{
  "train_examples": 195000,
  "horizontal_flip": false,
  "objective": "flow_matching",
  "residual_init": "none",
  "optimizer": "adamw",
  "eps": 1e-08,
  "max_grad_norm": 3.0,
  "batch_size": 128,
  "lr_schedule": "cosine",
  "warmup_steps": 390
}
Rows from block 9 of a small image flow-matching model, named by matrix and row number. Rows with one number belong to one channel. Each number is 50 + 12 x the weight over its row's rms, rounded and kept within 0 to 99. All counts start at 0.
After each channel's rows are labels from the 100 images, of 14976 (inputs lightly noised), where the channel reaches its highest value: "lies over" is the class under the peak. Only what is clearly more common there than usual is listed. The data: made-up waving flags.
# convs0: first 3x3 conv (model.decb.0.1.convs.0.weight, 128x128x3x3, each kernel summed), inputs 0-127
# convs1: second 3x3 conv (model.decb.0.1.convs.1.weight, 128x128x3x3, transposed, each kernel summed), outputs 0-127

convs0.37:57 54 47 49 53 55 55 44 41 66 52 55 57 50 48 63 49 45 58 49 47 42 34 45 52 52 47 56 55 54 43 65 00 58 32 37 50 55 44 47 61 49 13 27 54 63 47 25 42 32 53 33 50 48 33 34 35 43 44 35 14 41 45 36 49 57 56 47 52 56 42 57 53 59 48 49 55 55 51 53 62 54 57 60 68 62 44 48 40 62 48 48 73 58 61 59 42 60 61 44 36 35 54 54 52 54 48 35 61 52 63 50 52 52 27 50 40 60 00 51 54 51 51 54 49 45 48 47
convs1.37:45 49 63 57 59 46 50 60 61 48 54 50 46 44 61 47 51 75 56 57 29 45 57 51 57 55 39 51 37 45 44 52 46 60 59 77 36 36 44 61 19 50 04 37 49 47 25 54 17 53 49 46 35 21 73 36 61 55 52 46 17 43 54 41 58 54 58 48 41 50 53 56 59 50 60 54 35 60 40 53 52 39 56 40 46 42 50 52 55 38 59 41 47 60 48 45 42 63 40 62 44 47 47 34 25 43 37 73 64 42 52 50 47 56 38 52 57 51 76 54 66 39 52 31 28 40 43 49
lies over: emblem

convs0.27:56 49 58 31 60 55 44 46 26 64 57 54 58 45 40 52 47 44 32 47 57 52 44 30 38 53 64 61 44 66 45 54 35 53 41 34 47 21 57 45 35 52 34 34 54 41 58 36 35 57 43 23 43 42 62 49 26 57 45 33 57 28 49 47 39 50 42 40 53 47 45 41 67 30 62 44 50 44 61 43 48 49 43 53 58 60 40 44 49 45 41 47 25 57 59 44 35 51 28 14 60 31 37 40 49 50 40 59 50 74 62 56 45 51 30 35 45 46 16 47 37 61 40 39 44 55 54 77
convs1.27:49 61 33 50 61 47 60 50 56 43 31 60 51 43 48 56 53 79 22 49 64 37 56 50 60 54 51 42 45 47 51 35 50 53 34 41 51 41 55 59 37 37 47 46 59 47 44 34 36 43 56 47 39 86 64 70 62 48 56 52 29 47 37 82 68 50 60 50 49 49 73 59 39 58 63 53 63 62 63 51 46 30 72 40 50 58 54 79 39 36 49 46 73 48 54 51 26 64 64 58 34 46 66 44 30 57 38 49 44 60 40 31 50 49 30 69 58 49 67 52 50 55 73 60 58 54 52 43
lies over: pole

convs0.0:66 59 41 35 64 72 47 56 53 67 57 48 54 46 35 56 48 60 38 70 29 37 24 68 56 62 38 44 44 47 50 56 47 45 55 65 36 39 49 43 66 47 60 66 65 50 44 33 72 45 61 75 64 62 46 67 64 57 50 58 58 59 49 70 36 57 65 41 55 47 50 66 41 53 45 74 48 70 45 59 63 59 77 62 65 63 43 49 44 67 79 70 68 63 56 77 56 44 60 39 63 46 58 50 34 61 51 54 34 53 25 35 58 46 50 64 57 46 51 54 49 47 50 41 48 41 57 53
convs1.0:42 54 66 50 54 47 47 41 47 45 59 63 50 59 63 51 58 33 57 39 61 53 75 47 61 54 63 60 70 46 53 59 56 44 53 30 47 59 73 58 45 67 74 26 34 38 68 41 82 52 43 44 39 46 35 45 49 47 54 67 61 64 45 59 45 39 38 42 48 33 54 49 59 52 66 58 65 50 65 64 54 73 35 45 40 52 55 60 65 64 18 49 24 41 38 54 35 66 52 54 57 36 53 33 54 58 69 48 65 41 75 65 27 46 39 69 41 51 37 55 47 57 45 61 61 53 55 37
lies over: flag

convs0.55:53 45 41 67 50 49 52 74 38 35 57 55 43 34 39 39 52 52 49 51 58 43 65 65 56 57 52 48 35 51 36 43 06 26 46 23 42 41 43 44 47 59 54 50 53 57 35 47 54 58 53 49 56 44 43 65 67 70 09 56 48 68 48 53 40 53 63 58 49 53 71 63 62 67 54 72 45 61 42 31 60 48 59 53 49 65 56 58 36 44 44 34 47 51 30 45 55 43 48 55 57 53 47 34 52 24 65 27 60 43 66 54 51 43 44 54 50 51 17 37 37 55 38 60 59 56 48 58
convs1.55:50 59 52 43 49 54 55 60 57 50 59 71 52 54 76 54 50 53 50 64 50 64 62 44 43 48 51 57 52 52 69 62 37 61 42 71 52 52 65 52 12 68 24 46 54 58 38 21 44 50 51 39 42 86 57 53 25 41 51 45 45 35 48 16 52 38 52 38 49 52 40 61 53 41 61 50 56 61 47 52 37 53 60 53 36 45 41 44 65 56 49 60 48 49 66 47 46 60 58 54 74 51 41 47 40 72 64 65 32 56 45 55 35 27 47 21 44 37 46 70 46 54 72 41 59 43 55 44
lies over: emblem

convs0.123:64 50 40 54 55 60 63 36 51 52 71 51 52 47 47 39 74 41 52 67 45 36 54 53 54 59 50 44 68 39 30 39 34 35 59 38 58 50 42 55 09 38 50 56 59 54 55 59 50 71 36 66 31 35 67 58 51 66 65 37 60 49 52 53 42 59 59 50 28 74 45 54 67 39 46 64 47 56 38 48 55 66 50 64 45 40 54 55 63 37 51 42 61 49 56 41 57 51 28 20 41 55 45 59 35 52 29 59 62 53 42 45 44 40 50 51 49 46 16 51 33 63 51 14 47 46 58 46
convs1.123:54 63 33 36 56 48 45 52 53 40 28 55 56 44 57 64 54 58 57 42 56 51 50 52 60 58 51 46 48 69 57 53 46 54 50 24 68 39 71 36 55 63 42 53 66 38 52 42 91 46 57 57 78 72 28 41 59 29 60 75 46 55 44 54 56 69 50 48 58 39 45 55 47 61 55 53 59 53 59 58 60 64 42 45 54 56 56 56 37 56 52 43 66 60 61 62 53 80 59 53 38 38 69 42 68 52 35 41 62 51 61 71 65 45 51 72 48 37 84 49 63 67 43 54 49 58 55 63
lies over: emblem

convs0.100:78 64 38 58 77 58 66 78 44 43 50 60 48 59 77 64 60 57 56 74 45 52 69 50 66 54 66 60 38 39 36 74 61 38 39 56 65 57 80 55 43 38 55 56 49 68 36 45 69 61 50 39 29 74 24 50 49 52 41 49 34 59 56 45 46 38 51 31 44 42 58 48 52 58 64 57 58 45 49 51 44 54 55 56 51 57 46 58 47 53 30 53 52 45 60 43 50 60 43 28 39 34 46 47 48 70 38 23 38 59 55 51 46 51 37 47 28 44 52 48 60 53 55 40 53 69 64 36
convs1.100:42 37 38 62 41 58 35 37 46 75 49 57 52 60 42 46 53 53 40 48 55 57 59 39 44 48 46 61 63 59 35 60 55 62 30 64 56 43 32 60 55 28 63 33 59 61 59 52 40 58 63 22 34 45 50 72 46 44 52 44 60 49 67 55 27 61 68 47 33 48 56 48 37 54 35 44 58 52 52 69 44 42 54 38 61 42 31 72 68 44 43 49 34 52 46 39 79 46 49 63 55 76 62 82 31 37 39 51 34 48 46 58 66 46 43 46 58 34 42 49 69 59 40 55 55 38 24 58
lies over: flag

convs0.109:37 73 61 51 68 45 33 41 67 19 46 43 54 67 57 35 33 50 46 80 50 67 41 40 54 54 50 37 60 57 57 59 52 50 44 53 40 41 58 48 73 62 45 58 36 54 55 55 57 33 53 52 32 64 61 48 45 40 64 54 55 59 66 70 57 36 53 43 51 39 75 41 40 68 22 64 56 57 57 36 41 36 50 70 76 59 31 57 43 55 36 53 51 57 53 37 77 60 48 60 45 60 49 50 26 43 54 61 38 42 48 71 55 62 54 30 57 43 60 60 59 64 41 33 50 50 61 60
convs1.109:66 36 33 46 28 68 54 53 51 67 71 54 50 68 57 71 45 74 38 47 67 36 51 49 47 34 48 64 68 51 37 53 40 23 68 60 65 49 52 43 52 31 47 39 65 34 60 27 31 55 69 47 68 46 40 65 55 37 62 63 34 37 56 46 66 67 58 60 50 51 49 50 44 53 79 35 72 59 67 62 64 53 37 45 56 50 33 53 49 56 37 28 42 42 54 50 54 82 53 38 39 45 57 56 62 64 50 43 60 40 56 66 54 45 58 65 56 47 59 68 56 49 51 44 52 55 52 60
lies over: emblem

convs0.117:46 58 54 32 38 39 51 55 58 50 37 52 49 55 37 50 36 30 60 60 58 35 61 35 65 44 58 48 58 61 34 48 48 28 67 57 66 43 15 47 48 46 28 44 47 47 37 78 42 39 53 72 44 52 72 58 53 61 43 43 72 65 49 37 49 58 56 25 38 68 53 62 39 66 58 57 21 75 41 80 44 44 63 58 52 51 56 58 54 48 46 53 49 32 63 47 53 38 52 37 56 45 68 54 50 63 47 39 38 43 33 48 46 58 57 69 40 26 27 60 38 55 54 49 40 51 46 55
convs1.117:51 41 73 64 38 50 44 56 37 49 66 44 60 52 51 47 52 54 64 47 57 51 49 31 56 56 37 59 64 44 59 54 84 56 52 47 30 55 50 38 64 58 69 53 56 41 36 26 73 66 49 50 53 52 46 60 27 38 49 36 43 59 52 65 50 46 50 59 43 41 30 38 66 37 69 57 65 44 50 61 51 73 35 60 45 84 40 42 68 54 51 30 49 53 27 48 47 40 32 56 35 67 64 56 67 26 47 47 37 50 64 64 32 47 38 51 49 66 44 60 47 67 40 63 62 64 39 45
lies over: emblem

convs0.127:46 58 49 47 28 39 52 17 66 48 45 52 42 20 64 45 69 22 52 43 58 61 62 59 51 44 65 40 72 70 60 30 48 50 41 56 42 53 35 54 41 55 46 40 36 53 41 37 48 48 54 42 42 33 74 35 47 41 36 37 58 51 39 41 34 42 30 28 20 38 40 45 40 44 43 36 36 31 29 29 39 39 47 31 53 52 57 45 47 47 51 39 31 42 44 41 50 60 62 38 47 51 53 45 68 39 58 41 65 65 60 54 44 65 47 58 47 21 56 51 48 45 42 53 40 60 55 63
convs1.127:59 43 95 42 48 42 52 60 19 54 56 50 60 65 53 52 53 78 56 58 49 56 40 63 47 43 36 57 29 45 43 69 51 57 41 66 46 53 54 62 59 38 38 67 53 49 44 57 28 67 46 44 56 47 52 51 37 53 47 50 22 35 59 47 49 45 55 38 30 59 56 42 38 57 22 58 48 57 23 49 41 53 47 68 62 52 48 40 53 18 49 22 51 47 42 37 61 39 60 65 41 57 44 49 36 63 41 62 33 54 38 66 35 47 35 64 53 65 46 37 43 61 50 43 61 49 43 47
lies over: flag

convs0.19:50 45 58 57 55 55 48 60 57 59 48 57 55 39 47 59 62 47 15 35 54 59 46 45 40 54 35 66 70 53 52 53 46 21 28 30 49 41 34 23 42 36 26 31 52 35 44 52 50 34 52 36 43 47 54 33 57 38 34 28 47 51 48 46 45 36 45 53 42 31 42 54 55 37 51 44 42 32 47 39 39 44 54 61 62 45 24 39 46 53 29 61 45 62 34 34 38 51 47 43 10 62 54 55 53 37 59 44 38 60 34 39 59 61 71 48 58 40 32 34 48 53 50 44 27 56 46 49
convs1.19:54 38 15 41 50 48 51 66 56 39 50 58 41 56 67 45 40 34 67 51 35 59 44 44 41 53 52 45 54 53 57 32 59 72 62 31 43 44 54 60 48 55 64 75 68 43 54 42 51 57 54 56 57 27 77 48 22 57 68 45 67 60 56 56 47 49 60 41 41 56 61 58 27 52 39 48 50 55 43 68 38 29 58 39 51 60 53 55 27 44 51 47 51 52 59 59 49 35 46 28 64 44 47 53 33 52 52 36 37 51 36 46 59 32 48 44 71 78 70 39 50 54 67 24 72 61 47 45
lies over: pole

convs0.101:68 57 63 59 57 64 66 61 59 51 62 63 56 55 43 50 70 30 67 52 61 53 36 66 48 57 62 52 44 63 53 54 40 66 60 16 50 63 59 37 52 72 44 48 37 58 64 63 59 56 52 77 47 42 42 58 66 49 70 50 42 62 48 54 55 34 39 83 60 53 30 65 47 46 37 50 45 49 57 24 54 73 49 63 36 42 44 52 59 47 43 59 33 22 50 51 62 60 37 42 49 80 30 66 45 58 39 60 63 52 48 30 50 52 48 40 48 45 42 40 61 40 61 55 55 65 48 37
convs1.101:43 30 38 45 49 52 39 33 66 37 17 50 47 42 29 56 43 64 46 51 48 42 71 30 38 59 51 15 73 51 61 55 46 46 47 81 55 33 47 47 36 54 51 55 61 69 39 66 43 54 43 46 51 60 75 57 47 48 45 62 38 64 45 36 41 67 54 33 29 46 62 48 39 52 69 54 68 47 56 36 49 43 46 49 53 39 49 62 58 50 72 66 65 58 60 64 41 28 35 59 73 37 60 47 63 50 42 68 50 49 49 49 57 30 55 57 27 51 57 54 35 57 37 46 59 48 44 56
lies over: emblem

convs0.108:56 47 53 62 41 70 49 56 79 46 58 36 63 63 55 30 71 53 52 56 48 53 44 51 39 50 63 33 61 60 69 68 48 73 40 31 43 45 36 07 51 55 57 66 52 34 43 51 34 63 57 23 51 39 59 39 41 57 50 45 42 56 64 58 41 49 54 64 36 62 48 36 46 60 48 44 46 50 59 47 51 54 38 52 53 42 67 52 39 44 52 68 34 64 62 39 39 59 41 35 39 53 41 56 60 60 41 69 64 59 55 33 37 74 63 52 58 61 66 51 59 36 74 27 60 37 39 62
convs1.108:69 49 14 45 64 44 55 48 65 53 46 59 44 67 68 61 42 36 39 47 50 63 44 54 32 53 36 51 47 72 47 62 61 51 42 59 84 43 48 49 73 57 70 70 66 72 43 50 36 55 37 55 70 58 58 50 40 44 57 61 55 54 63 59 41 36 35 50 42 26 48 59 44 62 67 48 57 55 43 46 52 44 70 44 50 71 55 42 52 50 48 23 66 51 61 57 47 58 53 48 51 52 28 59 60 60 65 49 50 43 50 64 46 43 57 44 33 48 37 49 49 70 31 35 16 65 63 52
lies over: emblem